Rows from block 4 of the encoder of a small masked image model, named by matrix and row number. Rows with one number belong to one neuron. Each number is 128 + 32 x the weight over its row's rms, rounded and kept within 0 to 255. All counts start at 0. Numbers have three digits each. After the name is the row's rms in percent of the matrix's.
After each neuron's rows are labels from the 100 images, of 14848, where the neuron reaches its highest value: "lies over" is the class under the peak. Only what is clearly more common there than usual is listed. The data: analogue clock faces.
# fc1: MLP up (encoder.blocks.4.mlp.fc1.weight, 1152x192), inputs 0-191
# fc2: MLP down (encoder.blocks.4.mlp.fc2.weight, 192x1152, transposed), outputs 0-191

fc1.293 096:174149167119104129074173094176152072174138160082106146148110118110068098114137133106175051135149096125129144148115159114161088069179085178076140171098129141082124113117106141113150100158143137188117146155111115115119140097126097065172119138072149144145180162143163122138138097137136149093150194107098157161180169116153084102126132099138150147086151132132167097176115107156103113092153123115142093191117171168109089151128090172149190141119120129093124188139153169159076154133174124126115128074111151151101018202109152193089139092064119091108092137096102140123118121151136098094
fc2.293 112:099120109147133100172137147110099156156099111097190144192108127114185103114135172149108138133051112143135142173141084147121195168140140080170124100063095088156115131095129140159114153143135148110153134101139153165065111114112151152090156107150086170082104178143157125189089133083106130154101137087159124142116098130121136098071155160120178122123148142145088163084130148100096138149139167124078188174127136067086150072125092089136128099081163143149163136127173160067166065142099080141142121164118098110055158101107059141129137132179023111175147125112164149167116104139160186121
lies over: minute hand; hour hand

fc1.494 103:111125111182150122075166160122151126121113117074138149119104146087129153138127100161201124094122114108085137140084131136167132155110099144181142093091119133149112115175125139148138136147100137124140186196133123144117160089061177102112068098167135169175118125132113091134112138118127010146109137116148136172125108137162084187136072181098131130151123150130175148169160140205086171130114213131148105096105173123054146071096157124073153119097136105099113124127081089107114148109173087210124141117107106151135145120127121108177149056132076101123091125176116121133104130085185169070
fc2.494 095:059083150112137132119149179138155139053143117137158156094228198151160078159132080075107079147121127127122150176133104113132143152154105181124169127154119092129178144130148164110086109105133121138106149130168140145117077090178146096117174149195068132138104123088152150118081132103182145081131155137114095123109117103104106133124153128124172112128137092165067167136090131157209159132128159126158160145151105149127155101101169141126098098108142122120125121090128164155098089205164096097108152152079110091058205105167130155126085153054101096192115121142128154125158141101155050121
lies over: case

fc1.549 107:090121122123125144120172114154066128086119100115132106180151150103199114159138102075147125123148108100096078170111086171114140107086154095122140116144096134130141148122104135144190114100153127152094162127099118159148093155108079061134139173082150169128092138127139118146140069090085125160121159165130141150116081113068176141135124178053125131116109137134197102139087138153145126109131218155198166146179161164140149154129185122130092100142118113073097135161158132089082072133084087099123163120157118131102164099199184141080111035174071112101122182121143151130087172072113136130
fc2.549 112:091114100138143150116143178192114109090160156122103102074185147106142112181078103150129134122162131117075129152120126126096149148146089116132099136148102102120140145110059093182164133123191075105197135123114176128170131085115097034155163069155108092154150181114164118178131113057118095159123145147154120086134056078148158147084146126127149128134093122154112190149121095148084209152150135148169151117111156072225120121106091155103078172132145107149103126135132090124130141153116116119107088147140147125114143162149080176132080166140077138086152155046126153130084072133136155125
lies over: minute hand

fc1.742 113:110070180126138133102101085131156078142097121129073052125122198075129074146134153186116142129164151152145135126166101089107155120146160102094157149167134163147152116139062144161200150166131111145147101074071078094151137123175089131174171216112150081138090109084054129143098129150090112100128140133105098086144143111059121161107185122109137141157159111148198128092146141136100155092149115146159091087116117145144121136141178182169127121107160110138150116121126119122164102105114082182137119133120092171061134172071137137127073070101095167080114156126079156134095108099174160111
fc2.742 118:141177107086125151117094147099134061150136128134073110136096137138082120068115156106158142177096114122087105158109117148119153122149148099107108147186135139145131092209162113181082189161189167158152142079118141157143148111129018138146121124165064090113127093100141189165083138167125116104097081140145136071136109134150183169107079139107117112076060162123140158153172110091142148129128159125173083113065126074126112127125107158087162144144143130167103074124122115165169153083127139183095108119172129175102147076140137121172127151178178095077154124115147139089090130161129094193
lies over: face

fc1.467 109:116139164150124129105116067063130112147086162112105077208115176106123150167162125071147136094126144095131150089137185125090190133125149151129165146131118126137115199110097101143137133112135138087164146133129123098104112092096156073138101168089146115128134182150139130182070110193125114068117172143172153145139144177107096073158089162099092093125102126110114095089120125181147176099069156154162127168092169114098113137121147112172161068168138124180113160167146096129065062090158098122125156049126162126119127217057108119112153150158103130093106150183152125126143155154182117159
fc2.467 119:135167051173127120094128155179159147156140070199077155078092113123092120169120136101195109113155118147176121103090117114161132093192174158089073125096141133108141086130109166139114152136139144134083162152107156131119163180103038151155140104137157126104080089050065091154129144064121141216099143149142120170115077139180160130142091159136129135142113186186134125164164146113138142084174111118099120144127101103125137126161140114119093126107120126088096153155118132105157113184101125149101108133142111179182150119167148188088167125116100083111104133131074141142075048128088135097
lies over: minute hand

fc1.85 106:120129128135125137112137120186154101174123133114110122123101152109118132144108139171116141141177163154136139172069160123147108165180073146184090125130141147142118165075070107115155156127157113137140079187106095137124175112069075084166127117136155109130164144204142133149135165127168109170089091087080085133113161144067069151123188082144097101156148166122165184132136127089092190112114130098078110120105140166119123136147115173158136180150119126130161058146092105060161096122192126136146085112121149148151094138168186144042081136151223142086126138125090131104160103081165150077
fc2.85 115:137188109116138145120142157088186144095120158191193174120121088163147177104117095071084110111118131128146148212105112138099112118100106097084131127108112136154149126149104113105051129144129164132115123073127128132061128105155122171083127082150081183121115177113109171122070141143130230142111095117095141116137141213146216120154113103133091147110150127118172073153109140155134108196081100130155148147137133117178084147139139125050132147113126160123078098099146164151133169163116117128156118143143131162159144073118142127136177147130066192102139135044150144163104105079104093138
lies over: face

fc1.372 101:093129093099075118082116108164134164181097086136048106153084144129129134131139090187169088152104136051163192088111131140075176087137197124127131118159162127165113135156114151094129132103165172088138078058102107125104110114156093159045162124144166123173154130159112102120108111129106119119101073139092093169110101125157094129114060167137170135108104139107068085180142093112168185095151150120129099114127142098139125078138142132100137102120159166130138122143103130162149181188101116130098165098147140148130182097152091160091104119150098032161138136131125161110090100162145203180
fc2.372 115:157107093155109122125127137136139087163103086179077131137097081087112173163114050174096158120135104141102115150077140108135119096095127184096090109166168142126132095122116117083139156147152107131236119083034142149173141170176089109155164092088238122111124179092086129129109132174144131121121117144116146119122116125112152117142105084141139123151066144129115067130094106173142098211171096123129164142150135124131112069174107134063149101072142146166071126104092131090128104146136134114127131080164161142113102186149212140103136124150123124118139126127068087140143086123160174143
lies over: backdrop

fc1.501 106:127116150117150135129103066120116084173084221060073034205109152092144113121115165132110158095130168166156129109144173129064145096172168089164119170162135119161113147090131126165105142172122137144192074095058098096162107123106124102132128185105140131130168173132123155160154158160106119066109148098139146090085124152144139054129127092111128125099104082116145144073125125114111172107117094177152183107122162105131133158136096186177188114129152127130162103164122108163091106080128115104130129108147114147105083165109109144120126131146084164106146182129127052110161097124202173150
fc2.501 123:143143068121130146096125161096125129096154073163083187104075101146053123142159092114173130168114166116151111133075122104153112137124125138089138124124108121130136060141108126184131152105125128169069143091153137221147133149085051166116138123139171106145122061091167091196078129099098188199119141161136135159118107154117197145098123146159114148092126157167116126171105134104172082145207176143100087117152106104112134063132064096127108084135125122082115118119122163100197111171120111199132128121136140146126175087174137122098198129141160093114104147148121158133126145153071094115
lies over: minute hand

fc1.505 115:140092084111099147141109127161084148104172119076133128088150141176103158094143087136213205170137106147166066165091117162170148162096099104179177099158117101063080098183104075184140100136153154213143124155125129143154115108147186092125154140155137136119086170085095109192109086180104140179137102122090120152135099110152186168178071146132136100104104189088116076177120091187131181106122127189151141114167151115094108131079174142111078127120136125106080123136133155151143115087114134140173136126141098147142162088123148110170148133112100092093135136140111084124108144081160092130
fc2.505 103:134186143094134140140083062116068094131113117146186144186172090124156115100155158119081154141140150135043165096155101134117117112093145126041124165176117115138145131122139156119120133152139185075123068078111137120058138154143159070105144172122131141114149112049177134140139122090109149051141137055149158156132157215136141151081127076094089233136143093105092141076110133127099141144119167156132202116129121131110142196136088097159171085180125130088112111123157142143119154105092140107102108147130136163154101103118110148143149160161131155112133134125084124135180097165090113136
lies over: face

fc1.6 108:143149084137138127105174129209115098164120129168134123090126183100093092121165104108162126104137130147158149169152091177185120076101147080075173159141137136120123127193075150175118141134112138180170099172130095131141167139176072127104152114163137087173117139137125103114107130228158129084139138123099098128153093117119102163080128148087115110151141113114149112155169088118162108146111120119191075071069181123086111147042127149144109130120139152119136105176096201121124169145159151170151091137119131056131128141094108140218110100054129092109154119105093141097077089132143072120
fc2.6 101:123142143124136122104072145125082123124127120032169167146124153112131070138077162103182132094126083111190104137141076122089082123116126095174165157131149149145181100101142173112095120154132121190119128124112177119191139158079165064141136185149135148148122101048165153135122138061153098144122126105089127190111101127150194157089072132076151141120117111192123151127155139092150149153102139127127145110078155054145109103129093149128135152124141120157152120154183127149101223095157131169094117163131095141053134090151116144121155120128094158106101055054132178141091125150147157121
lies over: face

fc1.713 104:139121139171118151136149198123130147122179087148117139120137183143179172177197099124124111123137159155164112126100107199136123114096143114130126058088094114060138095167119150093137108061138160117108156110126123137114114145086104186116066091127137110138112072124078143109140127142075135221130080167113119142110157054089134155101097172196118153151120083152185083109138072127123084178163154167177119142188135140129110124106168198108067103136114096132096149146090201139155139140105127125120159146070163109140128118159143073168152103099072088115097109158142161133128098157074133149
fc2.713 109:145098147128096123112192074165129134147078100167165113146124048133169103142124106149155121182114133113121142140136117106131149125204198135148087156168147144153144051050137125125113111133166104130142118135134135122128129183097176081175098106143038165122128158161169100135133112105152119101097129122101095082105096150126161170119181070111126130091122221148170135146148172126089148154102115117070131065094155151091159142183109119202123114108120177056106095121156107132092092143090128148096101118210125142135129150117184151149109106121153179154118124079133121152198131063125133123
lies over: minute hand; hour hand

fc1.716 125:094166162144126140171132081140128157133117144085096084147064071138138129112117150116103173130128143115092089102168174123110139131132162129106126129066102153146108143085101089177177187159043189132162149154136124127140194143103097151147152141128154218130124123156113123105129145122127133107093145095135145100122102179100163118101132112115104127096175159149074082128194142112091172055085087131090123149136089121082138128094111149153161146148145151127158135118115065075156102074184123173110092095152181137149103210116150140158119131149099209096122179104113063121092138153219137119
fc2.716 132:114174129170121098178167158144118072087136062146087141099138156129178126179140142080118162140151097151155102211143122172156068125074168128184114146072136160134136094083075136085069127104129126097095111138100131163102089172067120105156140094065141136126132119088133131045128098116181125167115124121128143152112186124098152075120176079109136169086107082128161145201110164137166088167090085129132161170168137094163151109129122139146136135139121137080132097147156172103091171199086134105131128126153155126117078182115101155172142080146126104161145087104131057154118131164101167132
lies over: minute hand; hour hand

fc1.140 119:141141176139132128096134151138138134109127137132066123120155158093115065156223056124116103144103092067108128156133098131160088106103176173138137045110141140165138138219141151046094149121147102085135169110112108149136102159107180093090135118129141204168147106110145136115111101100094107116130075106137146112116132130154066177111122103123188131064173089105157116134107112197158160146117183145169179095168141100131110093105122159152107117133141133113138176147103088188080086180099093098154133148133065170054127168171163138125141084143096120166135159127112127120158073121091127136
fc2.140 124:152152141149102123110091132172196126152121092169159075065092099143147147158084193158147176103131165144116154139148155137176166172123121155141116128096140145151126106089153136107084144103097117118144093102143132113091179114176104103148167100089141136114077157178156102144132107142133133138144171111127149117124146200102085019107180089154074099089120128102163066172138122109121124116095075105089116167124177141125087135094080118147138133110093128107119138129141128044149150112220121155080144181108155109138083146058089104062159194129151140118155105106136119126145146180136214113
lies over: minute hand

fc1.554 120:093117139157077140128183136082096150043140107114134134115194165123181111088118050081121167106140172139137112159099052147122121093087124126119160121140132145120124119168150131149104134116133098185133125117114120168203101163104178099114174135144115150123098141107160139127139102131123129150159094129121128079145163089122132154082115148129137095145081095114177150120115137214135097153157143132170197048143167122149144168060140162090098142111133156123145116113143159182165122149067129158166112088101145132120145108153114002176146097117128119138094088196088130148110153170084101194
fc2.554 113:158067090116116139120181130129131143175113154124137108118063035136132163144189135131163107103128106141090060153133143093119120089167122132139056141064109137130093141081115114104162131115140148041200165127144095071073118120158179169135142129179110198095131207148142118152118110113141186134134155103103174106146129111119146109185195079144096160111106144082143112101122142131140158170074048115106114158132167115147117111111079128165168106119133140143130151150131100123110129156108132111141115156191086138112142140110141156134122140074079201143133177142115075167188100147159184099
lies over: face

fc1.67 123:146152181154125148092142120041125113118159114145113070148122134106098145149168073079114139144092133114116167119120153201131095092094143096126136097110097112114140085129085105094116143090146101119122189072080150110133099098143125127098104161096145146084147148140163160137147128170095150119145108176150175098142211129108070141105062239141125157081139145130184072125090138168128129111148116107141102108094145205127079111119099194122135099107113136121126189111047143137176158127149126137133125132158121120135099141096111050183156098122117107085103136229151135132114189095163124147
fc2.67 126:129099130106106105147110049102120139123119055119104125129106111139145106114105176116117159114145096075119053099135126149111128124085154177114076161095112163129143145087118150055111134104153103118059092081179120151145140087144163121134167180124202155139094102147190144168168097129124175122126101141118131067140179114095136076097221127202173078085143083095121089158129186137148113091165085110114152138157148124189119120128077170146149096109132141129120125240158120071132175123094120141091147197152132162173110126183154124114153139120166123129125138154114120148113125149149084108
lies over: minute hand

fc1.195 138:141097123139125161102164151118141110185118082130148114148142132134130163140154154107115153110122108110100138120162152149087191106092108116100159149164109164103094180168090108135105103108147103112077136160162121114132147145116129080102157170106141148160078142178093081128132107176054073139131139156136140195147182106117086125141159156160151136158076116126181127153112094086137151051115104233135103096135086155092106169091205149108196112193109115188143137100090075149143132095146126115101101117155079128115156210103140077089130082080144126102142063107132133107154186130076080091
fc2.195 140:166158165101138070152066092144174096099097109137108149093097140162122130116194164095149077159135134144127133126112152094187106185158135111061079155149143149136182120146141134121090139142145094139087111140118130158099117200131117144109089193150067142123136055064182096114119141069168148129144103157124108129122131167127143173177119142142108094038170177157076108105124168127158139113073131139147127088189095134139115098110143096114153096174124094114122129154149152122065157102140139153089112120125136161167170089178062154089077132084200147128157150184157102101191102096130128152
lies over: face

fc1.295 106:131105143151085134146143155082141140077133100109153125143131073158131148130211101093145130146136123081128100148108225116142114106111131093087162159080103134135125162181105136162102127126147108115089117149156184128107152148064226111108133138139140109153028124113108093186086093124098107127098091083056121114128137144098165141198142160070052082094126166117170072162098170217120136177093173134081108118111145086156092123105161155121147149203129124120079076119116098069140083100171105102120145109145149166158149118130123114146130158119142123098129105176147117140158145119114113140
fc2.295 114:123105092121142118087112087137166103140124122160106146169125122124145133131112130132153117160116183189146140177068113019178078139122110108108163110173136161136131134150139160100124128202166130136153109131151075160121087166093031132144153194139116178117193101115110140127031154094163149134125124126126062183117152143119129140135079073115153183075123120157149154128156068121143147111129134205123101131164060142120127101148141117071169100125113136112160121144070146178169130139166097109152129141104072149143117086095114112152149120151134173095143202105059101120157078137111152118
lies over: face

fc1.571 103:018054049120103137157119104159112168131128118057102085074129169105170119155160122172129147161163120127164121154094110187132177123109209129113124154147116101098043149154133113123130086096119148120125144161161152165112090169089126096067158141132145168149128105178124134103122116158136078098119125113106077169119116059132124163115092191127161171132153094125141106162130072142138125145043202139139144079148132119120151085120144127110109148114139125138148094143106115159086145141092135125179118143101077090113180163138137162122106020120167119148152140139113104133166122142126179166
fc2.571 102:153154100110143133081104143148148152124123089097117140211131108105092086093038119184115109178093202100089135117158150111153141127129151116125132160199097077124164113148148177159181124174155153114125155108164114100112126098137140165117161206132104138151142190100147116186050125037124131108114110127134121097139199113158186080137103156141077081106117112155138206076211150100107179150131133187102054146103071051123143130118105104119161095123145120131115141160136152183102139103118142159090121130124139112073145096131143157143093130094146115091116123121103119138131116117113100149
lies over: face

fc1.15 101:129142137147146113103147124086113115174091124140060161157155154081153124175171133145178162188126139111087112097166118151141110111072100142080160078107098156135141167170095148119123122131101159120116146071131085128186155125116174157068110188113139152139067105114198124138068151118089052163124175122137133165122197085114117118159135129118165164162170104106096127120116145142110125170197198201093166114153100127083133141104201125122174103119135116146127113098060167104139141128143079120156105085074131180121136161092095167147117092141057158163098073121111078121142133142102115078
fc2.15 085:157129066132144078121113195146134136149113139111169138118121119116154131090064092133155100086117098174089117140084097048167161111107163042106178116162142137140123098135143159127147156200173144108118118167169126167091148117175140109098134187138192123171117132055131097186104142114085141112141057135123116218127119122115160100118165162091101129132156111127111160093119155106109111134116142161110166197116106054157132117084116131065145128141105117151120132179157128146108139049076133124088154160129098089099138088075124076138098196125177097104101136162106166142146084137118076128
lies over: face

fc1.629 113:105109060130143134135163184157144163155158141092062137141100101136106113165147092117156143109116087121153094149096105179150176126130105092129120027101126163146122121151063107096095108130124172067105174189119105126134146064134081120121166138133140129156145139190131089174126144138123082210084098122137092174107144120135105133158095116092072123103146171151137131180143120118143079074157125132134153138185107162048135173088162111119078140116107132159080132143141175135091120104153063170099164092133152129105093156134213150080091160073150123161135142089142148125147185085082100109
fc2.629 101:116158137149110123088113150084156164135094150146095166108120153114125169109141126145174140141111199124077147061101128070118072102172108086139125139113125107123152061125105141121203131147177142122132128098135120138117155087096111103105066163140179143118185101111189105096113119097106151147146110113125127130128144117108166168113055157139115137109123112215104159144115172137136167183222168120124099052165110089153115066154093140078147046136147135071094131136109152144153116124107134108129127113083165151163173117134090099048161166177162153136104215136138151113171122179113144154
lies over: minute hand

fc1.447 092:131133123135111158109112119159132081197148136094153140115072137162152146104113076098134123096122081073147141201125109131126127114130154111173172078151108108144119117128127158132059160163141149169136129100138149127198146143119094114070142121094139110198044059077147161132105089149151137126104139126120077142171081080172161158123159153079167096102155100124156065190147102156164117131113127103166164107076161164094092068048122159125107091089154118121108142172140135107069118131152109174109115098106085094050105132099161161116141196168147088172120190109138110122102165102128098156
fc2.447 103:141163128113110149165046190146085116115143169120078195112086131116109098190122157152155086120158042138159118142132128130114181132121070075142124162116129112146127139112095126176109088101139177087077155118120074134149156088134122161130134141113099155170135111101135145101161088133132128122153134081122160116152121137082133172113059084105139145093112156173101240111130146116175144161068119104145150090142118040140104134130124123152130128118135110132150146167123116108106139146173135152163168190165085181167166148128141154155055108051089159123126064048145164113122149131108162095
lies over: case

fc1.621 114:127055071129137126080118087131160099092147142106128138156131094121101111134114089064153150130124109109179174171073155177092128108150107120158152144130139086108096122136088121135122129088136141203071130137171148176157119128099074104153094162129134135142162144179146159158084157181142119133075089109095100083089128192038094119143108152118131081139141118167143156108087081139127197082097112124070145115099122138159138094114079196148132119125127116092149144113042129129155126195204138146146153156161105121113144146198193166124128098155134156125088125185119139089142172108178172090
fc2.621 116:142127195091137143150066107078173148185100139180152077138192112154139090112105173186093122120128092169191126164095130142105143104079131099073150116123132141161083201118159087106039097133103171111120106119146112071084175112155090153126151108154140164130123174141055145135131149138137134108114109089132121145123137163143095148124134104099075181152205167158101095088145143105107118135120139129132104183122115131122139149115160153142134104137109122160134113150187147143125043103105096135136128106144122102112163076110179128132128147158091234100109176077173108160095088114131068187
lies over: face

fc1.215 098:132103166115105102090129119121138166095136125104124141127106128124126182157136125046118158104126163112156077154132139150078165143076144113146096201137144153133123131137065115132154124141160122201091120135150165109114111112107147135108104140165130138160000144180160102149160133109143067085122094136097116124115176147102152091104074119130114100134120124126227102121078153178193135153155226173174094091137152116131171161100116122161143107094150130102142121121167165146150157162106109107125159163109131159066194091105097116101191094165096081113112108150133194128156160143094090110
fc2.215 095:117176120130144095139096114220109115154128110110135155136096202139191154192063140111151077134120155086091105105109151130074089099057140176133162111121084095130160130159102120145113109102194173060159158124151124088113122082165176145161133154177103122122140146134151138155165125055156096069114145138145118078119101095110145099154156106179128097155053118176079131103131147173140110140184135113156121190120138060143140148132099129144188126146121100152151140192118132066145143132124099087075139176126148157111103171099079091140140127153089118151131132098147157147086107212103163120
lies over: backdrop

fc1.151 112:162105098101139148126102114137101133150154159120107116129144131112106066133137155168145163124133105132100092099165148166117086105188124140182149121172122094084082143078107064143126122147126162178123118130160087159163127105087067122124115205095145200122101123126127178112098155111147136125123163123155125117100117061181066101187109133144158162144141134099084113154142127100130136063146075179108086152138089177134137124135110176101189047102106117096125135149074161122177095103213169124090134175165076154092124214107149157139166143122140131101127121094108085056128110105209155135
fc2.151 123:116170098092139137140154178124095144191156107171145111153136124134189189132110088155106082122124075106084201153128168139104074155088130154100152141111119076114119154126111135080032123119119161041167115104135166134091105092159185098139121070142055118089122185088151154154088171070110129092126127087127121085129111138142140070124171126129098141149157106108217091122122143172132140156115142126143138176149154117160119110096080134126168122116131136145137130148176132073105044143117136149168144120126094098086097151155095121110138106199057175115099156121168104164100077162118133125
lies over: face

fc1.733 107:117110119165131143102141135180090139185059201090046132112074150150079142184122158145161171106139135192170108123128130088102178093173121042139133121122104127117125169096074113139102091136143178118170162159073113143081120099153043132187149138104146088131149156126144156137133147135140107158135141111126149192134171094119119096166116114146118157157081139154123167083157107090138135131095102169086167164137148125067129140138136125124202085133096098155128170157164130179138090085127139077129137101144131144107057193117162141118092167029101123132180141127128127132114155111160100104
fc2.733 116:131119112144141090157130113151142140111118089098141174114157071121094122164146167074162165140128134053104099136149151128145123102148162163116104181104128132141167104143087167095111168111085132071094144127133151144128084134120137162127120208095098105112123095092161065115098120103137132184125135132135151090123095146073132124125121152144170113071192096145148156195086145127170128076157089145121155066150143135182126062154079135116094076188138150090091137194077153054065152102108160129146130136150107146176178178149082147046178075123139127142124164102131141142141114144149203076
lies over: minute hand

fc1.565 107:071098138153100144119131136115103080119088139118125092096122161084161109152158040158192106141167157153179096138131143148090168092079153145131165092133139158133144104140099129131144132109169101121164161113078091101139118165132185120038156133173137124103120162141114166161104097152058140135121161146139170175122130070122163099137080115097140147114138076112148114131151141121184123119132136147210179093198114099141083129116171182174111079097116135183164124154090121178149194163078090117148146153136105141133140181156110074091094085100084095127102104121047139109111088125102196133
fc2.565 101:123135109121142151118183166086140087117116083147175133115063079136097158188159120129082109142153105143086145122161193153182107145138122124110051141112112145136111116136160118124094168157081234096116160136142152081079134146120139150151097076100114179115077119073159164101148145133151150113134120121138172122117152106180110113165119112099107201114093145100184075165172135124087110174055143100098087090172084171090117119112167071146195124099135130177130158141192106114170104149149118160089122064116114112078136083143123143108133097100124130148103158090158098145159136151051146155
lies over: face

fc1.753 098:142137136118092108140142132119089100195130164140092127113107151097115143177135143095090162150123078136134129102143154125079125113206096118136103123083131145111128117107122107187079113100162136158160115086092113100094105067088101148166094187120158123123074092161084142136146123122134095116141161163157153150142204088078114218074062117115130156161113108192146180100128076122161136136156191162114187121112170098064075168117138166137143102150156138159143140106146125122178132170161103140128163159114140200107087136101132142176139137062095179043151131117145140132107108042127127083
fc2.753 099:172131061100131122099155127154133097072128140124118160140142161126107155127124255114130128173107091171141127150115112128161142108110097158126128170150128130121108127181143162095151115147133121065114104092199141150143146131172058172118113192118083130097125142107113136161083124158127144102129148098103101114140102144106148104119109113101165132117137104088085147189080102072136078135173113128147185227201128112082085068162105075133099210165163166127165117128101163173159132097154123106123131154120081141100124090127064166091151138146109133095160207127175114161129154133114151099
lies over: minute hand

fc1.210 111:142127092089063132123172156158041141108167097125151075131158157135095136104147101162097138103154164127154109172160107132138127199080119119136122108121135145069057077120107062125178127068082161164122139129133177131122109126109152160165138127133148102126154113132109122118150072169159139187143132202150152116140095103096152156174116108122140102114117181100197037199114095152138118115101113100117107083140205126094141144109192117097056094101116146168161121141152106115169089123142137112114152126131155103148144127156163104117154108112146134111162052158040102092138174099072110152
fc2.210 125:099093140158103125159159141078106156115143117169100182072124119123130218141110142165206169105107132071100166110161186098159101102146115150196088157106140139112176109180103108110132130139092109151138154094118128103073109123122151203198074076162158110111154192087116142135142124119151118123154123162122118119120175102113155118138162165075138143126149142175083138112137108135120111115182090112111124177092128088157135065141172078134118133147116104126112140106135083112112141113070157106148119073175098144183081136115063152113149055170113136190155175134150107109101098150126232116
lies over: face

fc1.358 110:118095136122148157107135127158160184162137098178119143118211136113170179160142096158138095099161160183142162111146139108113135125168181128154178161145145128132079136137137124173184107132112098141075095086155140080148132130136113112130102212162125106145046069118063087079112146148164073062117152157143118124140087139095090156121116186103121188180186142180061088126152160084131109150148224141162156108126106196140127084123138107136116161079079131116164144080089137129151127126100125104117119159098128109132155095113105114154093149090143113133116137160120118112197051119129087100
fc2.358 111:115139116142134111155183159125154128082139158152114138139125148125154162131081135122140127129115092160087077162133109157154120091128124090144085123116134123113129101176108157072113124114088114132126123105170137120102099113113154155149122149156082160141098131119139137128085127128150114134158132101156112128119102125134119077087162139089142170165090139114043175127085106178112116162144093210159228225098091132093121082109135128106088123132144135164191148145168120175133124141087136121093113157161096134053089150130070153071197054162077123169127113143094172097133101203137252145
lies over: minute hand; hour hand

fc1.240 100:147110115140139084093151158128163144119095183144077090148139144107116179093112112123158109078139162135120102148161122146119114102070131141143172132148213151145135163129118132114125125185104095128160130193110115095164146134138066066096116131149136105130119092092095156099071126132130125100143159128122119221126138171160069104178062119154137120205088115079080117105130095083171119203131114161162119169135127131110106134135121110054123100088138126115094126133131136110138187187153135065111112128105142083146153142062131073100184117163145164064126086081116161088141176117131163035
fc2.240 101:081095139119129136124131122138121180047120149071147123145138173135111100088165170121097112219103126136186073160159126125132091108155120162140099072104135138134175095128145160107129138112130131110105123145213145151135101159081168160130081123095059112121108121138115131171204125064147101151109166138130137050137119117062105137072218125085094146159150171135127136149154155128107110059103142109113104101161150130119137204148166136190111144212122151130137113151139151101121094094141114183148122078073062101087125085158120167123114144160129135153146157129187144120087116107159082126
lies over: face

fc1.322 114:121089154186133139113159165125108138169120162174102122213199083151149134133142063103130187114127134190141126133131137094158139201186143124102153141136106132105114113124127110131092154127116108107099123127082196167130154116069130171192153093160134117077099102102092116128058150140115154195139106145130174090123125114168060135144175102158092128114083125155108109102158182084106143136139109116117149103133107095148157120125158165149101128127107126112080113175151055139132123149119132111075114118075149196149119077117159109071152125155166086105112125120163116127053143007181112144
fc2.322 117:127095118140113117192087114107122164129154142144095160141111127207160130047078130150111154180116133122082131128155160122137144122128139087133131082122143125222088142108093029108100116124119117094207120154121118147108105108215112124132172147104104170095102130093093155141149154090064113116113117143153095134141131151159142115149120091089127133083130159138090143083124071127148167141080121107060078146141121196105114124144152056127163076085125132140089162143130166113213099100109174092132114134170121109086181150111116080177137175145140084137188177125065099156121133141111139159
lies over: face

fc1.541 095:079124096150149143115083097152100128128158119049052138115093188135157107182178153160161178147098123187207138115101144164090183044147101117190104118100111110140104104135100091124145119115119201183094118116084114101135131097162097154188122154149127116136144130151116123109119167148130101118114122108144114136141105171067067141127045107164082156103158147153101056171169082125158152063105157146101107153145139161109127106115128150152117101136122114099136151158128192142101106086171124102137124108112141137093113184101177172162113198106091149074157100140126130140172165107191119161
fc2.541 103:140202067090143070123101149126135130115097126093085146119106128135111113177121162155152152118103159163118149121112125144148049167105136089116140192135145121135062139090131135118129138133094112119080108113119147192123147095100159187128138133174142173135137101084119102178114138087157160187159096108104111116136168144143124164133118101130063097115094124173082114160108134098110161122137127100120038091140024088154125089149143137075151105157185179132120129181173188121147131144137144116149110173159106179124159137255104121082098105127151154125144117120092078129114115160131111124
lies over: minute hand

fc1.650 094:135101144180188225122161075129097110104145120108131123131103160143157141107139134122033108131128122141121076156127117149107111197134094180175167116088034093104127154150126138091169080151147124197186095180117116088134110148086171139142079141164137130092116119079177159157152170105086108147144131103113123133116109113173133114093114118094156088132196167110132131096115135173105133159193143158179143196127133135079090170093117099135104161136156170121123132124125146120130140150162060161102103167085103140114133138126108109202152141117076190114139089085069155159140150072104104117
fc2.650 104:220127183147124134136182097111083163087103138137190114125203134138174132096121177122095130096109156179081109160127178110106131174103153069135106127118119131128112073115137184146131101140141157175085148171195109118167115126102173107110123152178171084100164063187179083133054121150113204091105157118101126097125110183092135135165104125134086170142119101153108186096086161118116109136149104113118098144123112082077130124150087150161054118112122149128142150142131107096152130137134132101117136092060127100127138095060106101138168121122125139122143091092134134167137196083196160089
lies over: case